Weights of a small image captioner: encoder activation relu.
Rows from block 3 of the image encoder of a small image captioner, named by matrix and row number. Rows with one number belong to one channel. Each number is 500 + 25 x the weight over its row's rms, rounded and kept within 0 to 999. All counts start at 0. Numbers have three digits each.
After each channel's rows are labels from the 100 images, of 14848, where the channel reaches its highest value: "strongest on" is what is common among them. Only what is clearly more common there than usual is listed. The data: small renderings of single solids in any pose. In brackets: how many of the 100.
# convs0: expand 3x3 conv (encoder.blocks.3.convs.0.weight, 128x32x3x3, each kernel summed), inputs 0-31
# convs1: project pointwise conv (encoder.blocks.3.convs.1.weight, 32x128x1x1, transposed), outputs 0-31

convs0.67:489486536483524497444474491483471518528488495480517511493517492422508487524513476471478533499491
convs1.67:514504508503449529516499492535489490507545491488524489502557492524492491485501507439471543510526
strongest on: glossy (62)

convs0.40:545520501508524512468484490522519467556501510484465550514510524490465529536478520505484493511474
convs1.40:519500489491504478492525539452523512443532484530492500490495505449526537476519459500513479494505
strongest on: purple (74)

convs0.51:500520518502481489504509505505506465555526532461495560487487486446501513504489506473467493532530
convs1.51:500492489461526472507477480495511491501511494567491524496509528541464460532506478538479469523493
strongest on: purple (76)

convs0.4:464503459525521489499527468455475506509492526518517483440538483493475505487510510512526478541517
convs1.4:498471477454485484493512504506500486470521486503466520503454495462510519532483458502450474476461
strongest on: green (35)

convs0.70:518545520515486527529547441504528513499469519495460489491493540524507489513525524527515486523500
convs1.70:544513449501498497498509547459512514445533495527526489521503487481512510490501447487509508474513
strongest on: red (36); blue (28)

convs0.116:520510511492519526508496468444510470514525512510470498496516511529462464514489531437490482537496
convs1.116:476476504458485436481488494497513508493506522514441495499499480487490475534500451536488477496469
strongest on: purple (51); blue (33)

convs0.3:464539508528499451513515553546489524492490469484529517519489489484507511470495471483511475537517
convs1.3:517441471487480512526523498484489496505521519514531543508453537490509489546468495513498533471511
strongest on: glossy (67)

convs0.73:503544500434509502492490493498482493454498492507514458499551472480531505509522514522541497519527
convs1.73:534470492506516484531519530522484504501517512513515544513533525499480523498531511427495543515517
strongest on: black (26)

convs0.114:509458479494515492466467506470572503528504515529497488493524512479513517504494483531515515528447
convs1.114:454484502476462482492515492488466492469474509480487510476483434528477498524488492499458456506510
strongest on: red (43)

convs0.83:521505473511521490525448495526502458494508455490489557531523502507504509473510492552536489490504
convs1.83:483502512499502495464541528477474508501529507513529517468500510481538505552503515447458470527485
strongest on: red (91)

convs0.96:482517529502526510433472492496496465510478537466460504547531493498479500488534507515501493504466
convs1.96:521475521515503518550511472487527476497527498509510516437488484530520512460448512502486511530482
strongest on: blue (25)

convs0.31:470479507468467505514509437480521519561485496510486503509557509521497480500515518533497502509471
convs1.31:484499464542468488514551511521531557479487514535517528491504522498484498524495490530510537495529
strongest on: yellow (30)

convs0.111:480501444519539522452443497502533486493487535511485507470501518491498535496510454509505506483487
convs1.111:506459504528498472482474492468556492475552542470524501482503475502542481489518502484475487512494
strongest on: red (43)

convs0.65:521540486546552500513499528490515479511522501498479497529501538514451465497489507543473503487468
convs1.65:519494476455488467483543532466510514485490485536503494472505494483507540494498440459503471516508
strongest on: red (38); teal (33)

convs0.78:503543505486531469531556518542487515537487527489496514523508511465520455486487503520474508505531
convs1.78:514461470511480512506510510460479482475524509519545502496489504509547505521546511479476510558527
strongest on: green (28)

convs0.64:475494508479509480494480521526526528536533463466536521499520487526470496525501496559481502484457
convs1.64:505454489496480514518521499471476484490469486520509470531478509480489545529495458433521496495520
strongest on: red (50)

convs0.12:491516509466457494509466491548484468492524505509496542529530534500544484531495475470502502534480
convs1.12:483494538504533488518511529508504527535516473538529483483446505535468531492530531485526501472500
strongest on: black (29)

convs0.30:529515487501526490490461504519445491464503534450515467509454497475506529506494499486514479461480
convs1.30:468521495543464505514529482499546557501475503506488513510516481497461512495478532486507550494530
strongest on: black (43)

convs0.105:471535475497512507454489493520490490498527492507539525511502489536461450514444519464510484517506
convs1.105:516511492489498496504525554472508520449490513521523457467466501484525498465537477525486464479509
strongest on: purple (47); blue (28)

convs0.71:500480481518487492483491504523447496509522463518510479471432486488502499503486458504502442478522
convs1.71:504497533502518501527517506493539548476510499484500522527586501529506498507519504477511537523482
strongest on: orange (30); red (27); yellow (26)

convs0.24:519495524547536529491491513512487459461490516488461536502463514553502478519499496474530523510500
convs1.24:475533460508468485506530477520499523535505469505527494502507439499500516509539553516476487479491
strongest on: black (30)

convs0.89:478503503465569491509493504462496526530511527524517494524513489497505509525549485504558519513518
convs1.89:541485500506449526531542439513496502498510500528536503465483513528476500469473497503506484472499
strongest on: blue (37); teal (26)

convs0.7:522516506550486509423497519517479506523469494504525501522487466493483508469522543484513511528479
convs1.7:508477519457490556530544526461499525495504480508493499493476521461514492493433496485504500498512
strongest on: orange (31); yellow (26)

convs0.49:486477481430498482509531503520548502490495508482509496467495459448524511526487509470492476515477
convs1.49:519533554521519523494440502498479486474477490525472505508470537537492514493470469512491490489531
strongest on: orange (30); yellow (26)

convs0.2:448499485505458482505526487547486529487485492489430520468511486512504495473460489520509511498522
convs1.2:549497485496508492577543535501500506504522499530539509521508531476516505521520521489515511521525
strongest on: glossy (86)

convs0.0:467548478505497447493483503508461474491521464549508526503477464498491505504527513508545481490518
convs1.0:493464529479504547542528501485499485495505491465494500457491502491523505508460483471433525519496
strongest on: yellow (33)

convs0.82:487538483478481477467461486449490476460464504506470533478523506477521467499494515516475502478468
convs1.82:492459491495480506513499530510526484496508531485490485544492498496471483541530478462538482471560
strongest on: glossy (61); blue (48)

convs0.18:460494473515520507500447479481478481460462510491507461467528535519514491482505502507465481485459
convs1.18:507515485475501460474519549478520499471573492529531505500477501505530499487510454518490503508523
strongest on: teal (48)

convs0.39:483486501498479484464467472478472469526499477496515463465483475474504504570471504512496471512470
convs1.39:525488484481498464498533527452531505453528512526489501483501500472517546458516450508505491511495
strongest on: yellow (37); blue (36)

convs0.9:484502498525502500476508497497460485496469477480490514474548534503547493508505473462528570507505
convs1.9:512519500508496518556487475513493516516535461552466480508503518475450520490486485501527511460474
strongest on: purple (32); pink (32)

convs0.10:463484542498457554496477547490491505511524519500513489482472497516495492497511479437514523475501
convs1.10:514542495499515478516489458512506512479486495497496543517533520491455480476518534568533513501498
strongest on: red (61); orange (31)

convs0.110:470537523461514491513492480489511465501536548497526517526547480503521457503474478518520495527522
convs1.110:516458473486476518512505507503510516482462458506484468498448525515451527515498532458509477482509
strongest on: red (67); orange (28)

convs0.76:490507527471513527508478510532496469517531494475484474505506569517512503491488542464505484474550
convs1.76:496488490496479529530502494493504493487495489505486544473488434505468522559511441510474500511487
strongest on: orange (28)

convs0.6:509503483532509457489529492514477498522494470496536538482497496461512558511495518485500437525490
convs1.6:526498495533484514527541545534461528471480475522505541527513506523540492515490517516514519534509
strongest on: red (35)

convs0.66:477517480553510476490475491505549482511506499521468500501467477469482494547533493523453495473486
convs1.66:479484509462521521480480500483507450453489473466496471482506526531462516495458498475494533500529
strongest on: red (26)

convs0.84:480549501491479520475493466475533515461457529478471476457508463503473501491500534487478502479501
convs1.84:544478515552502506515496522496471481498536498529553483531525501479518519535494511462502506524464
strongest on: yellow (33)

convs0.21:509497470463494456485528534513569480476509509487503485467521531494536521481507522515530488518513
convs1.21:484524513534470516526488472479460556535478501536501516525502450479474480527497523491504493479512
strongest on: light from: behind the camera (52); blue (34)

convs0.118:557483519496513548491518463488507496506464508510486471531497474519485486489510521550549513518475
convs1.118:480470497479487510516515531477533544508521498512502537538517556491491523520488475489474484472549
strongest on: glossy (73)

convs0.117:521472486534467546553513468484478512487480489492474510462522511481488470550490524501497516501470
convs1.117:481505506452502508479498486450502482487504482512503478442482480539542505489447510473502464495486
strongest on: red (29)

convs0.43:447515460485533482525499492480485475495508531543500524473496483517496500464495487490555502535533
convs1.43:546451503520475501499492537466528523448525503509523503513499532466504498538528488476514508472492
strongest on: purple (37); yellow (25)

convs0.123:485537494493512537461487477478502473510536470493508505536512518491511473486471542488548484520548
convs1.123:513512475459489450499498516475500514509502497544523484463518500471518510501516447553463509477499
strongest on: yellow (55)

convs0.72:475497509522501510474545499552474484485455496472497503487524488459523481470471474463527500507465
convs1.72:530503474514498510513471474487498517494513458516430464493495526487468543492497528501516519466466
strongest on: pink (32)

convs0.100:532508512484474528462535477513504510516511499464460477520471493481457465515491541467501469517472
convs1.100:501509489495493459440481488447527484479538492482497469473495477515544525483496471511468500509522
strongest on: red (58)

convs0.60:463494514497484507533522494520497504561545502507515519485536553490509469512513510469463486527476
convs1.60:543481488543497479514469512480494466509511453495499450533498476520507523527489478549501518476511
strongest on: teal (25); green (25)

convs0.29:515501456494541463501483526467536493492533522551538460508503491513510531503498464479499497501532
convs1.29:480483496503470507537505507484477536508502478540516488516510532487463458530509549528526460474524
strongest on: red (43); yellow (29)

convs0.103:497495457531458510450460528512496493491476460482463481536500492500513471483492456477497518503479
convs1.103:510478464459460510530489505489509497494429486500468520515496535488465517529479509515517485461504
strongest on: pink (34)

convs0.37:458450515493506495503466527516488509489504508529492509454490517554490476478489493486522484440522
convs1.37:535550508492459477490506500502520508510501455493480538534493452477498535537499480494495523540494
strongest on: yellow (26)

convs0.92:554479489528541506509478497537459463517524507496489552489494506515470495502500490450514473509484
convs1.92:452536503518467512501510470475504487487470490518479536489455464506493503503496523528470490457545
strongest on: red (50)

convs0.121:526514455508518471502484515481539530478532478474538530533487481455481490483493485499492488454475
convs1.121:507506534483466516520521478533466496551490494527489472484513489517541524507485530501517504539553
strongest on: red (46)

convs0.101:476535493522531443455519524517480492489475498474511533515493480496519496451525475488507529537499
convs1.101:519472536488477528520522460480516520480507484528511477473493529495493513545425491480483495499494
strongest on: blue (25)

convs0.19:459485512470519467477509515502538459495501505477471487491468492464513499501475513513467473534441
convs1.19:530510480530516494518558474506469555514473514531534502496538508503465515473525508510505501507535
strongest on: yellow (28)

convs0.90:451499475510535446480508518475472531439475505487502496480501485457505512504516505455501500490493
convs1.90:523513482478486489505558505517476524531518467541515496513490528500462536517487512461515506500552
strongest on: black (28)

convs0.104:497489451523508541465516528499466512471525465470492443462492467518522499492485508487487477493505
convs1.104:485486551481484482509449475504480531534490511517491508477477537530464491532486504541520490463515
strongest on: orange (35); yellow (32)

convs0.125:501456550490502504484530467500439513517497446500510525508522493540493526508484516467513485483502
convs1.125:469512487515490552533474533474493469525510494501464467493475456500478513500507507540514508491553
strongest on: red (32)

convs0.59:482465516483507535515480512488541519518516534517497500501493483523491538516541484500548549470536
convs1.59:515527494502497482508511493510472467475533437494518502498471501492530479514467508507464450469455
strongest on: blue (38); red (29)

convs0.36:525490517516544500486489518487463496486531501475503470493458491528481516529514478502483444446472
convs1.36:468499520507488527478495444480550537459483525490465518479512488473490497515490494486466533468512
strongest on: red (35); black (26)